config = dict(
    arch='convnext',
    model='image embedding model',
    dataset='simulated fluorescence microscopy of cells',
    crop_scale_min=0.8,
    isotropic=False,
    conv_stem=True,
    init='torch_default',
    momentum=0.95,
    lr_schedule='cosine',
    warmup_steps=130,
)
Rows from block 8, named by matrix and row number. Rows with one number belong to one neuron. Each number is 128 + 32 x the weight over its row's rms, rounded and kept within 0 to 255. All counts start at 0. Numbers have three digits each. After the name is the row's rms in percent of the matrix's.
# fc1: MLP up (model.blocks.8.mlp.fc1.weight, 960x320), inputs 0-79
# fc2: MLP down (model.blocks.8.mlp.fc2.weight, 320x960, transposed), outputs 0-79
fc1.182 087:086175072125133060112135176128195120153140096153138146189112120157099121091183148091108137157138154154123104123131083101145130093123117135120144113113110126143098203138157125120104092060104111188145111127156124148167136163111153109104140199
fc1.183 053:136107179125152144109077126171149110154128138136158138123122128139095083104114126120105135088146104104162147123121137104121104175161142119086089127114114115131143083123109135146150110122106113103109166113160091104165110119149173111221186145
fc1.184 032:117110101137135099122143212086117118194092052115185147127120075100134130092169155111143123102179104153116123145110027134107130114147131102172173102062168160153169148132123146108086118093148133057110162146103135106091132161131145117148071133
fc1.185 045:146113101159119134060118092073106131113135081111136169161127129128141138116139125120100150140129121081177135127105159118157226101162148139133113109150141124159182088082167129187129116134130148165117142091132124155143160162083126110098064105
fc1.186 073:118141142077076083155109137129137143144161096121141115150085093116108113137052104154141166064130099102128137151153117109186126157167164105081158138160107188186096152148127131044079114145134158188107167132155129101168123063081162124129123151
fc1.187 163:065108137142130162146105124112103105138175132168091156125134156132129140072200196133112087122145100185169134123155125133162089100106220105162118158154130156135151111107152126177111116175099058121111094166163158146135139165166111107113139149
fc1.188 128:139124137121171095139120139140143122110165111103128112113108113105130176107118138116120105108147114096196139138154110117144152098141124130128125146103164080159129120115079077077122131129105166096115111135129058112079154094084117120076114167
fc1.189 154:080109119151093118141075115153168114193109118114074137064108130123126131176128126132152141113100129181196175159093210155143168124131077112021078131093114112183115152072144088132118100131103142158143145101129141135128128160104135168141116104
fc1.190 202:105143129151114192135101145122054121142106138129175173139142195118165112147117128114133150094132154151124096168112074106146188125138125077167130167099118107131129093109120121145098188089180102100127067110084067137100124124067163129131111084
fc1.191 160:140164143163164129141173090150077119119113119134105131096107103137080133124143136109127094171150105163110113105093071124128106143157099067144063094113119107159125154146172093130153062078127115151150175115121192200163129166144123103107167161
fc1.192 080:139079162120143170121112110056082163131107132117138180104136120160108144161079141106116132101173110133141111109117128142146143110197147172085143143132103199118148112126197155060183198106135132133102112104114122102158104142115140082179095054
fc1.193 034:081121163159112120148127097126139142095121157104148120112100175160108155100054110100118161181149080118065171100120134134074132159148167133117126119098121126116125080107153080174090122130100107056094191122149146134130111098118149171149110136
fc1.194 031:146130106116130201110088152073151135130146130131118131180153178109122119104052151149161117140076089186185123138102123113098158127119098111144112104173156097150143070106148117180112101164081120092127143144117099136144148123075141096150106087
fc1.195 061:139105114131103137141138141158135133138105166145099107128091123149128125120000125126120125178129127075182126114127134143179079194156142111158080144131125107146115119119153128123158128172122144130173109165117123135170110079122129132140129142
fc1.196 078:167191122089081106153111086117172170187115142123108162166129154152109150137062063135148163160078142132145091140127069143119174161164138142131112085137158128102139132090115136198084146095089093156118142168131155110184136137167125159056126124
fc1.197 096:115132063166156122130070148124117160143164143137090140113112159154076127144138110139120127118146104151087177161125159086135129120130160099109113103076123142157101078162146145071096064130108096113080157130145093149160155115123079127113160073
fc1.198 099:120095156175144165123142145125135124130121116114115121136137064099157131099139114132142151137129151167110090138132151126125082086107097169161108158170149111153140127118193104129164049190076134188112112111126113198125159146090095151139067081
fc1.199 104:093109101143197073117102115174118114119108088124138126109167158144111141163223170067131093123085178172135133130117110126094085086148111102122176156151158138131106145135107128150125104114066229122169096110110169106121129114159132140107129143
fc1.200 024:092075121155131120136123132139134157082165096100125095126102127133102124157156131129145095148090139110080152105128182133112144188174107116134128107122115125160125157126171187199111127122135101094141166067168148092157148114091094144141145119
fc1.201 031:151121095133124096094107094101155114108140145160145114158145118119151142141255101126161143102132163152081138139143139110131173083153112157146152110110094174110131182120130128141087113153146112134166096070132142164133148140141127110116076118
fc1.202 053:103114115113164144070112160106132114109131163158093150140124127113091134139253175126143097112123155130168099118169187104103156097131146151138116108091085151134110166145156160144160113101158125159136145036176148144153133178135147144135101155
fc1.203 071:106126129096118109166123106101168089126135187112139161104112064129179136078089149124131104143154088102065128142151052137128158116098193162146081120157119097114148090117112164116122098129081146115150106140118200127168096159154163160058136165
fc1.204 073:072094137169172155129108113130070161129147081094130113137132132132139122149087111123129132136110155103114084141120136085199166148150153132160127065149079156113103133152095165148094155098145087152131083080150105134134110198137083170200111143
fc1.205 069:102099094143117139096124119138112125125124055129146111109112106130151142157025168128122135071118103061133105155122200147132173169118107098107142109140133131131132115129098181148147118112148159053136127103123099149104111189090151080178104091
fc1.206 055:105142195086167151088106104106152081141122149113127159102150119127138151146100115123144140116142096171098123157142167114116075136184101143137128169142122152140171102114109163093167156108112150154036127070159123158125127186139133093167108116
fc1.207 079:134096140045120121139129157065093193120172177107194117176135111124164143077090104160129115060145129134120077129168209165114138137117145124186071132146110060107131135081143151053167142079140145090064094088096133161160103172118141148188116161
fc1.208 192:136188123128122151129108185206115085136103182118138133126117203147116129106184137140106126129126069108073135098118125123067089100147146158164125108154124131134169101102170142111111164208117128094132109148120184153167155097144101102076116101
fc1.209 081:113110120121109182162117090089073132163103111101113122108110066140162117137025091155145141169100126105118076099105131123160125153114193139187121090124100145140180110079120146163140126136113063115160153093145132156151099170104155141132130094
fc1.210 054:132137188108120123182119131114150170112136091131122079160121105140130120109191127120153149080100145134179162131129107114162158126088124152129093132086123157155076173136127167084078100094082123212104130097186145149123202125079100132128090194
fc1.211 152:107177123086153196129138103182157129095102095112145126116171088153120109136142200143140136074126178118153141125132167145060130159176138101131193113089151145111156164096126141116146146099107135077085109117104137046172157153145105131194090109
fc1.212 061:124090157167159182140146073079152100140162163146101124145138133110146120178134091114139149154133149084138182156070135124179122147185116110171171103053115127142117125123187136118109142099138111133151108185101149139142108132159147169119141161
fc1.213 184:141140068123115209114143103055079136117130100109156165119155146124119141129084184135112134136130090059161144096155112090149090118112128105101083126156142089109086180147152123172099148005128169121155156097080121124163090139142164149165134136
fc1.214 086:131136123128106091117141129101199117102094119128102062065138065127116100100161164127153107097090140084107107163119061124104090129122119142135195165047127151129161137113083138155153107108162165103128147124099096077147135082163157113156157136
fc1.215 021:152125137132139123119126140111148141139100119139122118116137180113121132180030129102136144175081142081171117121122094105114146147098067099188108097147147094131134079112107103121126099136129152113128100158082166098158108094096164109144159056
fc1.216 214:120151085131127155168205157144160148172117109132132090114150125114112087070125161129088126057121129031163108140078133136094113119197109134085094124123121153157095114124100190144117167053100128076144147138117136158107126174124162174126151172
fc1.217 070:073068140146141166131161153108111099111141116167128082117129212118134120061000105122145114116132120152158062162107108138110122186129196137161138131101137117134104121106142127158178073114121167050121121155112117159145134114099131123176133106
fc1.218 049:126044130135131125131155103074141154185141084107121113145143213152099113125148112133130124151157123137107126108123187146091121164129151121108198103098150102141167104136167147184104113143116106106048135083179080119116173142082110095067173069
fc1.219 036:134123224138150085155144187129148138096141160099104147084096156107090102148000150116138125115114069107158134130106117114104099142126130127116101141134118070142112040133122126110156092122165126138129110159104164115120097061110142122161163116
fc1.220 100:172087199091100145171107117047088169137132125085143115167111075137101086061148140121165172093115194146107078094103179151096094164122135134172094119134127113102101110099134140179132129074093078101115141106220175098122090118143097107119195124
fc1.221 021:176096133143117114173142126083171128148147123123116144167125149089106117127023122097145146141084135092156150129098089114162131148128126124142145093120105146122112122118124123119105113129158125116126110140099169156113104066109127127131156070
fc1.222 170:175170096119150193159138120138130121114142091113114142085132163126109133095161145119141128144124139136092100116138106103106124087127058161128144104058135086134133101128177092086082151082117163110126161111118119151105122097128138143138139109
fc1.223 027:115116139108134105146108172111184093164142090136161140169127129108109110110051148117164140092093115129151167135113047155146125116103092144115167148095110193115110161134150162029130097134133140107151127134076086135089140057121149117116138131
fc1.224 174:158094131155119121098102195089125116105134083108086147086148149104130142115225091119131140097085124113133166135152211134138107074171142137063092124187081141122123124130135132134159137149152094134143129102151075129076130186119136154143105038
fc1.225 036:114140072139125178148097091105156129114115160154174170088144102123106147143071128129115102108144133063144095131108142129159150109122116141128058142169119145132096090119129155116162097134157170094112132087154116118183124180124170101115120100
fc1.226 065:070095122092142142125086132145107160128123174124113137160135193120125172109183109110158130171157170175108147145100153191055126132121152169105134170115170119119125087088075091206133174134101099154110103103172148106081156133150114178080166087
fc1.227 029:135112211125158082172137159134164136138135130106127138132111125118136119140065142102121132094104122073133144132109130130109098149137110094125116076129102124156155116175113146118123122133168100138119131142136149094095132071142116156102164060
fc1.228 140:077086143083151090146143103062127096143147085115188150127101120138183118091064050104125107111119152116092151154138122139183187135108182150098078156184111181147127100129132126114147125193182099148110104090141094069106136160150160137126168170
fc1.229 102:169108114145178170135160130170078114127121040102061177103092140125112144071057144158061126121156143116150086124114124166144129150143124131164108112167130101156120164118119122141126181107102101115131143165073121151099156112122092119124113115
fc1.230 113:077108134143054178110140136093161171106158136129130096140147064113159114082208186144136136119164178137165141111130104084112083068098131106142156127105084178136178142140102180154132099084165154118119149146139107163093127158154085132069119178
fc1.231 042:060070169134169142165142165130144133081115180126120126093102117073175137084125141135120091105162130142145119138117141099108129127058157133061158159073134140101075100135124134187143119091128147153110223144115124128107111170111115147124098116
fc1.232 182:110139125164084074114113157125115169150102111129111166062157161136098159143210166161157100096129149091126134139136158106166078099138138121097123082092123112157168111137118090133147109157127135119120171174118135160133092138152138157138141087
fc1.233 082:079068177161096205192112068173119097110160147094126073128113102149138139168120066122154103196118148161102122127102155119087102136085162138167136108091143156116141113135157104201137117187166136162113147147147083136141124119146102188108125084
fc1.234 052:125091119105134075119131127166077142145127073149223094085128144112130120060201161133117113110144112119119131116133154181118107122104183123152102134114179085125142139106117132061167100121141158133106081128144168151116148168117123115114176101
fc1.235 101:131159146112097206087096121113153089082163138111151126153128152110144124155087117127115094098111163114094120145107099117136214136079169119084143141124148160145110118134143168178105097152127128132105120069177099142128102122123138100111191139
fc1.236 044:169139163084142090157099106150180121142143119105182108135124112137090130124169067130116143107122087150170134120112032131110177109127146151110161177061128148100105172147110136144139138076129151069086109144115087123152115124110129117167130111
fc1.237 176:121130183169151107099074177069167152121127137128123141147159172123130143120126100111076115111113107121123109128136123122137110140182159113115130132184110128104088114163141090132134121172150121187171079119192074144123107142166141170147098065
fc1.238 071:155134087162133122144162088161147131140117061117188076099121185164122120145151143121117116145112165135155146159106145112096155121113096105145109078058183151139130143169140118141169036142132129077122132144103085137131135116080132129113151095
fc1.239 046:117148124113117076128176133155169130093122076140122047173085095156160121123133145118141163114108121098102149126160181134200081087126105117175169103091109115172128141140139118084091143093146112176193220113125178136105132105086157186155117104
fc1.240 056:129130175118055171165168140157125143113107116116157110110116131084136129110005098134143165117157130121119166155130111141139147155118166121097137127138155187097104082108166133100115107148125151136082158178152116101120116101099108133079118109
fc1.241 237:157162141095129148102139139105118128090118146126120121079118116124109110163145124142124120095114110097133172106108176144100146113143112152104102141154148089132151174113159142163123139000178132152104121101144081182128180152167162116119124159
fc1.242 063:096129150098167146103121182134147110136133152108149177081121080141135132132142212125123134128098105129117142117138095118099063110126085136168078087121143140154133110102140165192129103152126149115128181109132168112048135118125146106164092151
fc1.243 171:166142103096165086065197168167079150145145130100158167067133086101140103100154113145094150151159111051121117131133085165100151139090097139103174151124154119124081087125140077104157169121129161100143133089094144131050096169123146161095164154
fc1.244 032:082096100123086144109065091088140130098153145143138156115155083106110138158031169098126111121103112064189134149139169144139231164110128112145130112178115181127124081129085175174132144159170131094112071109135148114147132140124146084105128146
fc1.245 081:107139148143162164100147141149147113175142083105106146053134176153119166113084129154132161129153119176141116118113227118135103126164112165124068167164092105172121111118116146073143086196122135143119129017140106135080097118118141134132138068
fc1.246 064:120126079136117167095124118111123115156129126157112090086147079125120063119208067159158115105096141193094135135158151080126171089118147135115159097143125130101171152145174147178131083175140110123120158130145140136141143181151125140121127136
fc1.247 078:156144048179112139140129139082063125123157150159170158166108143152141136065176101156164139132157146194167194146094099135125115115119172151134155103108169085145095169126152169101108073182103121080165135089146081117130111119083121111146087048
fc1.248 057:136133109076124128142121178138182166154128117133172112160098097117138098056083111145088117155170135155174169099096087131161144131136175165101173082096150151144075158128134128136085125151113172193082155157142088110141090135090150105032109135
fc1.249 028:129111121126121106108146200098123144163142088110161133172146107101098076100167146098146116124094153166145108140120002115088109111093126112180159116097156198114135162138102126079104089104149120051150134201101108152089162114114141136152115110
fc1.250 028:161148193105142046150135161123128148121144093147123099141098108136133134110124128121144104110108114112111124092125139138151132138162125151103138112123111104161133208153134196149137112140115091179144139089153153142133139139081125148146128081
fc1.251 152:167151152119117173111168205105157070133126106141149106163147109131186159105128156172167136163155090172089166135120086090166086107124158127156108146078111155149202086124176119149088064115103109069101125134175192146135121081107164142108105102
fc1.252 169:142131129168090101160104077062095129135155149134126125182134120145120148133149138125134165113146102091082144147142197142186123166143148147131199094124164116125138132178149149111140087110128073113128151122171182118189155096094129139055124112
fc1.253 203:114159089158108164137138146130108079140106148144152109124116112120140122073181123133155121129094108126143139104104121088062115147087048109167149145101132113166117165101152111102144150092103149150140061156106118139036091153155126124110109105
fc1.254 042:127132137133137122103115147116173141099119142113122135170125179087125125106036133135144133107138173120194134157127117135160098106116111119121119142129122197129079204139158105051125094163133129094123133147125065132085121093111146132096119196
fc1.255 040:140105143126197104112102187106171135150113063125164117222134111149150086141181142119109123106106173119193142109091065133105103114181066114149166138100106158161160172145140141104106156102166138084125122115114125131085118125140120133100164107
fc1.256 036:074116076132112155119090083098095126105139135168172190108134101182139149177033115127136126103120102051141122127117174173140211175106121115105070151123135105148090102102146135135128125152141131078131129111103123094198117137113153085173113133
fc1.257 062:140179170107124135106108169142156118121137174129121100163139128136131097068026093139116103122143115103191172146128103119169093110105115130114121161108139120112079170122193142118159115186161151124162134152094083119142114165141145113100143155
fc1.258 061:120129107082109153177135095126087104088125142155138167145163149097101121103159114158155136079117190112111104119123137114163155077089141171150151109118134096151136188142109169118139140186106041121117135073139092160131158139116140106127129172
fc1.259 046:096127142143124150088141157112150151152155152126127181195156042120134132093152129118150127116146112088160208113156108085113163139116099142142137079113124145145120150161170202107052137139150110118078092116128129173119148142152134158084123114
fc1.260 170:123099161069126124121124080101184112131116115126131216109146099120093193125125148139136120159140124087169154101200195160143155092042169139104213138166077176071139105108083057104162131157143122136121073096176130164123125127114124193102151132
fc1.261 053:131095052074101134157122135115122153100136135115107063091090140127120152102127150128129085164083132122061143101130148162115130177101163147116114116115149117163115137132188155171099092126104115127132207076190150119101184157134107111141118080
fc2.182 090:108098138119142152080076135135104106111152103136148068100147127120158167157140139165142113121139128077165104137118089096140104106056086092155098123124123155131134187135109087057137134122131111180164100180077092124144124128186131098144083143
fc2.183 053:115143154103137118140106122091145115138129058113133158150138105108082127098147156098114107162170107169146092129131116106129109204159166132105106102133116158130112065106094174110113101069181108167164150086097141098133099173137130106159155151
fc2.184 032:096168144113114142149154171124175141144140184109171075126097152125145151166155118153145142109094134154167163129152147141093180147176153114171135126178097138117130143156121094103150162106131137127119156085139097116081175156111133111180133125
fc2.185 047:173127165095087119090214084114175142127148125118154226126154135125142133189111128137110104164142115129105074115076063106086156138094103159160104074163170094116152115159070120156090142156108173132132144131137048099112167149148132077105161146
fc2.186 078:126128169154133138140111152134087100135163165114109139149122151098113118209104142120103131144142145147107092141155112149140197120122113114142118165072138125111070159122153108145138167093112096147128152179149124165120076178121105137183092131
fc2.187 158:102143141156135111133071146110091166134134098114134082172135138134078132092124126123157122158150161128183090158156126098120100169090162095033194160102116121088147187102192090125140099151142180117158168070147053161115129125110153103121101129
fc2.188 123:111091084103102108087194108144154107149148146113157135107110154150129145151150133161122136123140201146114138103114148121131129154150095121150155156140152146145152106119112101097118117144087192149160150143146112127177122114099136089186093097
fc2.189 157:119137158142090144126158221096105151115148083143101123081164086118096132161135135026140119117111169145186175154137125090144119165147120090125123121123089123139135071112144096083155107107114101162157155057134087182113146137121184153117183114
fc2.190 190:127102138147128127145200178151163107142116143144065104124113096122082120093066154131094157131136144123136074146153165108063127090217154112120155107100134138131162077170173150118144136152161131127101121179125135160147089035122134122145117105
fc2.191 169:121115104088135111117072091146115142130054130114157056125117139101097123106076116150113105106093147125118133151123112117082079130080123118147117154222130163130149107146158125199108154124139141111108135153121115142152076000153131165121119041
fc2.192 079:110141143127129169129150118127136072096079154160137186164138082140094113127083160135150121126186133070093165152106097098115172111110180098150120101159117079148145126120072163120148147099169129147120096102162108143144165153132121106143172093
fc2.193 035:108064156116129159110122143137131087093119136140098097138103097163132153126062127127099109147142060182090184121118200168194131121091082109149130117153128122151095173128147154146106142106106140121126119100143085076124071097087143134162103126
fc2.194 034:117158119146111087112153085133105081097131098088085112114112095109121149148125124133136140140098156133219133115146050107047107132152034107161144124112137137142178074124045106117125086172131122093133055071120120139081141161159138080139149168
fc2.195 048:136129141147125147205101073123137110121084110107092171161146130129139099162000154075064139162090134094130095113163132141137106180105075152103134135122116147113125137096129100200156125169119146075084106147143089097214096121119097096098099131
fc2.196 087:138136139130148129147149069080143101137150100152135141151150105139135144126123152110101113170123133153094177100145147118146193115080100093146191169116114119120131143107057119125113118061099167072091076073128111184154091059173148125102151137
fc2.197 090:157112144160122147162169181135075143113170108134111105077135104118126123156102131093145117107123167117160128100192069134100124174140158094123200154124122114100115116141123089179097112154113168164153084113156137089117075165132103111118147128
fc2.198 094:122120121124110126056102111121150116129116209151134177137109163096128120187153115117129100095131119067108121146136028135100137098193084138162174104100095066153180133117081121128130107177126175088129088149128160071134143104101097119160117187
fc2.199 101:123151106188102077141102164103144132175143048131151199110121138145128105114180075131183116112161086128113107151120110081137072164094160161158132136116130113150110186154162149071180108086165052113135058124132101164157148195100155126136083136
fc2.200 026:091061124117108121077172130102119108138108065135097102142125094137129105151097127150110100112148175214078140135146134126179085160089144128109124134130115154140108142082163149074181146138122134129117138192144125152156116086097143116112056124
fc2.201 029:151158070121148147118168153120110135061095140161137152068107181148133153048207108125166124149104113195026140111118142131177147116150193146128134131102118117147069174151079142131108198138178099111127068203169147095184180140154134136130138140
fc2.202 055:094133112104174136101110161166164077119152102102123121128140157108129144209147124179124114142157149127106072140145149122150082117146155135131119104135103130141138136126135167073206154131160120097126137212123148145157162073157112150134084150
fc2.203 075:124128154089141092150105129143189117195140117159098066122126149101124134183130106144121130109174131140132171142161150140112121081140140147110088146156132161073137182120094126048188152116086149095078111111114092144117085136113151122121139085
fc2.204 079:139055116161094164100153152117166099128135168136115117174104061126174144185094113110141165112137115095113108111123103122126171180152134116088076108137126130138129147113113122157083148107126183137155155188153147170173091112099170111149087114
fc2.205 073:109181176111123112147131152078157137113149121119136132131118115116153139150076115104105101098126147128173091112125138111165164115129133121111104082128129120168117129150195156089113102144105174177146202177138087086084108148134179098132087128
fc2.206 050:142156116163111135117180194085099122097132147159144186128152118138123133147109114118142095112177125109086113126121043103096108154117133127140138078096129078173105158153108146110107130139135162091122058138105133101080184156149124119099114086
fc2.207 081:164149133122170134088137118157127120132134155117127166163132128084100151096119095147097139118121168128160171137100085132140094132166151095113084143130116139127122119118153136113106106129104123171145119139144112106163169070115120088157104144
fc2.208 207:121069083159147128075156141122097107125116139131085154103106161124159152178119148119107152136109161135114150132186132114117228055156128115120109139115140144157189135126199162163136158153091125131141114111127095091142137152131081128117100122
fc2.209 072:143069182139125150126134137119097132130101083147074116175099057103153141169040115148107106116140101096108103115099132120171146150151128138112173136143105099132191195098112149178132144143086198120119190170152140061151118121123154132117113138
fc2.210 055:096120091119086151078150143168124086123156099142132108119093140130117130166137130119167123120178110076146143120072105094143115121147103095150091183120109179131091134160169126096122130108141078153126132209131114135101190146140141100107087112
fc2.211 136:116107164164157152146213151129134161152124090113128129142172062148122131127171143104127131178139104170205139090142150141117163146062141129055120121120129160127178116144059106136107121136140097140149099127131081149064154120088099127172126122
fc2.212 070:101168155164109141199113140071109098123135136108098043101130101123144115175098165109149143125101126228170083090172146116153101134131090178150112127151110124144119115119122146173166134070156171139122123149132160143112126156120127159151101118
fc2.213 177:125111113126112129169096176155188107145097083139132130114169144112163101128102107077100129089110114170166159146158109105084125114139117177184127108152121120125087136124080156118170103059068126101157141126064139200138145094097141166112066112
fc2.214 093:116132138116119094136110090071070140116118116152121182093138117113147132067118119107124133136124082168175093128135131137148111154114219118143126119184097095171109154093090079068170155076147047084118080065120138131103145158139132150212073113
fc2.215 020:083183179131105099146141073076103101138125094124122105140117074124134128149122164054129144122074091153209130100115116157027110158155064112129194137148128115111140137129064083161092111119088108101100047103066137184131104146129125099097169137
fc2.216 206:092139131143124171141077103153101145090150097108118147105146149114123151145164114115182122129081101167187130133153104121150134146135134110125172150142101141137083140132122164141136141144150171206151182078083138192076140126157135184145142106
fc2.217 076:114160128108126100140137122126140132078163108096128104089116135104127142107082098166098144125087180093222130146168084112081113124198120114165142141120112128143156103111129180131163107187160159159137121088115088083095130110065160088188132154
fc2.218 048:128110117094132136129152091131116098113126153108112127177145040138155154125113120117145146148166101168108142137143127137185097149107122159147131128157131140145114157126149079069140131130103147119163109159142042144107130116118168100125129131
fc2.219 034:106185110110061093144113057138106089139135121133097086101126101089127104126076159116112126115148192164147139143102085105073104171155057136115144148155141121080136075121085083159109095142092109153124123170159047137118106145171159092098127151
fc2.220 099:105141205114108102088069106084093096068090102149128145198112136103065134116159120162109127141131137089142092126126117153086163160154117116073121131132110107137133083108126152101111138139162186161146164122147138135111093096113141116069094178
fc2.221 021:099192163156108134173160069099106108121158120107130056137121113105146139170098149104122149115111139153181146095137074131100137141164051128157157144125145083136136163115070082198086117148146138186124092185122145162149103167153153146096171152
fc2.222 155:148129092104138149099114117130111127099125116120160167121120133113150102121120106138162134142090115130139107102136109143112084113169089145138115090084144088147108127082128158164123139127064113102181122006119163067140167132183097154084176169
fc2.223 028:152162111126115126165117113133133123117151118101111052096142149111139118147105126130154122120103117161118142098109146140070153117164112126137129160104132095131162147131137068156120170156153168176133142186152135102180140206141141130100121126
fc2.224 176:145145156147118101123110134136112116159139101124087153157137143135131137109213141129161120171179150107106131170103160154086096104163139152116176140156089153127087088134137092100065170254073117161129128173116108115179128091159094130088124120
fc2.225 034:119109125087162075121159168141168103143160088146128133124114101131190154195113119191106123140127105142130101110151060117152115092162165134167109118163117166145148115143143162066149145090160162053092167191129118119124146088120163112141102145
fc2.226 068:148069175134088118075112139080137102133110115099083161105093112132167122122144131205122098154142152117138141107132147135137088126137103115137060167107132147106102115114137101105163103168155144040117092121069146173137097157109116103163129157
fc2.227 029:124163133161086111131165091113143123146131093172103081178138166139130101122104157103106141119180145210097134134105112122106139178166070137115210159103147129110133133132108064150114137115125143172118142178161119197130135119156144127077155118
fc2.228 124:133134147100141150136147136159156123138122093087152062121128151109110121038127164134128124132107136173171112150117074135097141048152092119114095120130126128162147125136085172027121084173130098092106107136167140157172056103128130115168157091
fc2.229 098:163166114110146150145068124147154118169139095096138127166099086080147161139133106136136118102090115111153091125125116121089105147144193135152197105131141108105131132144152117180161122153111121086107143106126128106158146132098104107156171158
fc2.230 114:120130141126103141108113151169146119070106118164120107118155157159134157148194133150114111122137128104120135137127107116186145150148090175114120089178131117122125116105179129068109182148123196179129157123128155106131144131132116069183137184
fc2.231 044:096132103141122113175140136149177132104172151149115089170126170059083127110082123157127098037138123133169154145148206123156115084198095130132136084119107135158119121088151155121204153108105120153168213145144179136088142112081113181155075124
fc2.232 186:139101107133115168068146140161143200117139046149152069133092138103112133199120123102142139116165143125113127136118108136093137063179163113130200106159107162152099126097077086136151147092104129105116190046142150139107111100146122111159072177
fc2.233 076:099065085075092127112156137074138132094130173142078072169128103121140152133099133106145164097157115138151106131131130128192147131119072158116074056141123114137103172116122112114139153164151155075133095143140111152109158169130131125117086127
fc2.234 059:151137122109099163138091160072120132126137136128135168170129139125136108132160090129127112141165099075123103125122145123113100167090182126139147112114134121105103105130156111121151132128099109109154161125102094054137145094090131123143156132
fc2.235 100:106104136036118115147130111132132138096171130116087158155116128095155111150119099076110104143120103124150119156132091098063170134091148126152104104109148102106117140163111115116130068138145158105160073114119155110132092150125118085125125116
fc2.236 050:156131066145122194136152081097144202108139136123148091102143145161115116139190143142134096096082135151112184152140160079145186133191121080136150143129158099190141132125063106133109152086082152124186084109134164154135128132118158140078129136
fc2.237 170:137108110124112120105161092138120126086141107127120118146117139117116133086167132161118163101105122107184162123162113118134177166152063114147116112164155138096153076112074119137135082135157121168120135099141125129121098161101135177162131140
fc2.238 075:102125133124110121127137135161154093093144091126117200089103133145150111190108098124118150128132104094108142132114135127118119168113095160119124114173147113140130153129130145105106161170089145194149127104134116120075134120098048098116190147
fc2.239 048:092119126157106131119165146122081111134112167148145151161106172133124110104077151172155158088130138147110112114113101131117056118079118114117112133095085164150117180113164128164137111122151125241090206223130138145128128141106107118131108127
fc2.240 062:129126162140113087180099113110159111099100169101142087150179160094099144220073149140102129089120103089137131123117130172093158100123132145188142113131171116102128118124170171107115149145118198147141169109132156116144104176100068112108185155
fc2.241 240:155150087111126140164172144148143133155093123103078134163103086105107123135088117125189120123157127063162149146131142147159121148170144116175177126160180145119150082139078092131099166205126114077112176147119092208097113129112160142168146113
fc2.242 060:143186161141183141088096170132127091142170102167162090123116136149138118104167125119149083117159171166152161149115116112148063125110115141090148148182145131168107117116078097102140165129073100096094150048132079124102126110142105127126114168
fc2.243 186:139154102126116154158068123131102122127133154136098097062155144149151098126140119157121155120128175085134115142122160140177102090131093120107136188160147140088125095134129154108101162103187167063119143189137130086149159139145125142061109144
fc2.244 032:120165184076137100128145130111147105119152125100090160142141153103144166172099118106061105150135134145194050127120103111144202143147130126113044129146138106148127131129141140075122142156131148130130124142127113097132152122142165096133134168
fc2.245 080:150133087142124137125065141096119098109142106125141143098118078088134115160153112143169114146110112102104130142118018120115095168199110144150200094100119081098154126125111131084115091155127138083089078117096075125117157169069151085081080170
fc2.246 065:095154169142124068163090092150130087093119135086112149130158179143121123066121093108116104147172112140129087114149099109169166128130155145128116125147169132145112121177069122137139129205093088139103115125149129106140170091164125098171168130
fc2.247 083:111138153149153154107153142109172182132163154120142123128136146110118097085141118174140130115127122133158163071153125099098073093166098127220133108139097159113179150156092142116136127163143158190152122080165138079099126122089106119144160115
fc2.248 058:110100115150135093164136092130126103099114092148076082169123180092105132154098122173073133119125085114131076150161121128132180128164085106176105138099117116128133162137152152118170153124112161142141134187110087176157107136059115153161143147
fc2.249 026:095189098088100138129137117149147123101106163110117094098104140133116148136146108113123100117115147169156122134100119138080190133141134119165174161155107102134139101121119057127129148163130170141125118132137075126137155180137146124147126158
fc2.250 029:132104043172073114110168049166156135147152083127107094141135174152140111076065105137121093113167138125057123141137132085088110202122095119135142147066114170134109195122100120129144134130093160200132143219153097124146154081114114105094126172
fc2.251 149:102141098132130117121115171127164107115099081123121086145128163130207126155126121157162140090087113117067111110158150121090129062111034118130132137195135151097121110126196120101106173138119203080131142089118055082121153139113117167126088108
fc2.252 173:133099151093096105120142097100139153110168166117082139194108124094108141136120110124112154114140134124071185142094168122152126112141174133101171110125139116160149110117119160154134115127119209084100166158154058084196167203110135150126165137
fc2.253 205:118085156134085134170104152117146165134114084126097143115135132120103151164083144163118168157141121125175159148153188106106141101150107130107118137144135116099122108160093133104167121152142165151137156118140129131116114186185129122093083106
fc2.254 045:108127159155134153179117091153145092147118101117096143165114113104102082190090099101111116137133123140147150137104143152084097098165102132138146154066104126102108137112205090175134150174094177184132110183141119114171075151123106163148127138
fc2.255 043:112119155183156170155127162149126137119126102116161124117120155145148114153147132147105139109109093220158143133095152137106101135171061136153164144098130134119172157132148076181154130177171116193145134174118205179120170181120115140167139141
fc2.256 032:151123147148161118134148189116129119147100080106090141139130116139156162186122133152117141176086131183150094107144179138073141135122104114126099122160133169129079163133108173081150125139145064108108108112130170122089151133113116108135136105
fc2.257 066:119135127144112121209046026175133094157106098119084161140156175107119112122074110140088121115137093154142135123103155102080079134131132114124110151102118113139132127112155077206181139184119164176106112169130073138153128132119102139055093137
fc2.258 063:137103108174144145122093168175167125155154130137103104192101115109144142157113116166134137113095132044068162121123116152139117099199196151107112084060154153130151156117153125145143160147162149110132131230083204056132109097106071121177120150
fc2.259 053:141160112080106103062089186109131135109138155075136066196158149124142158189183106128154162154130112202159110100128078075173193131114115150123163110142135139116156185171104100096136125127132085152115109087184118139112133110162154160076154097
fc2.260 156:144157184123117147141088178129069102144087161170092071097134142152128116093165126163066141119143111059129147125162127117168107092163138166092120118120138121136144141125086098079149123141175093084121037160113134081173112153159111144121160194
fc2.261 053:108095141126098121153158159134136112088135079128077099165105114117168104129107156159133143119113152166093160145166140135173082103104147116145172167112109125159109178108163107091153131131109102108146117182106103123144137090099078155116073170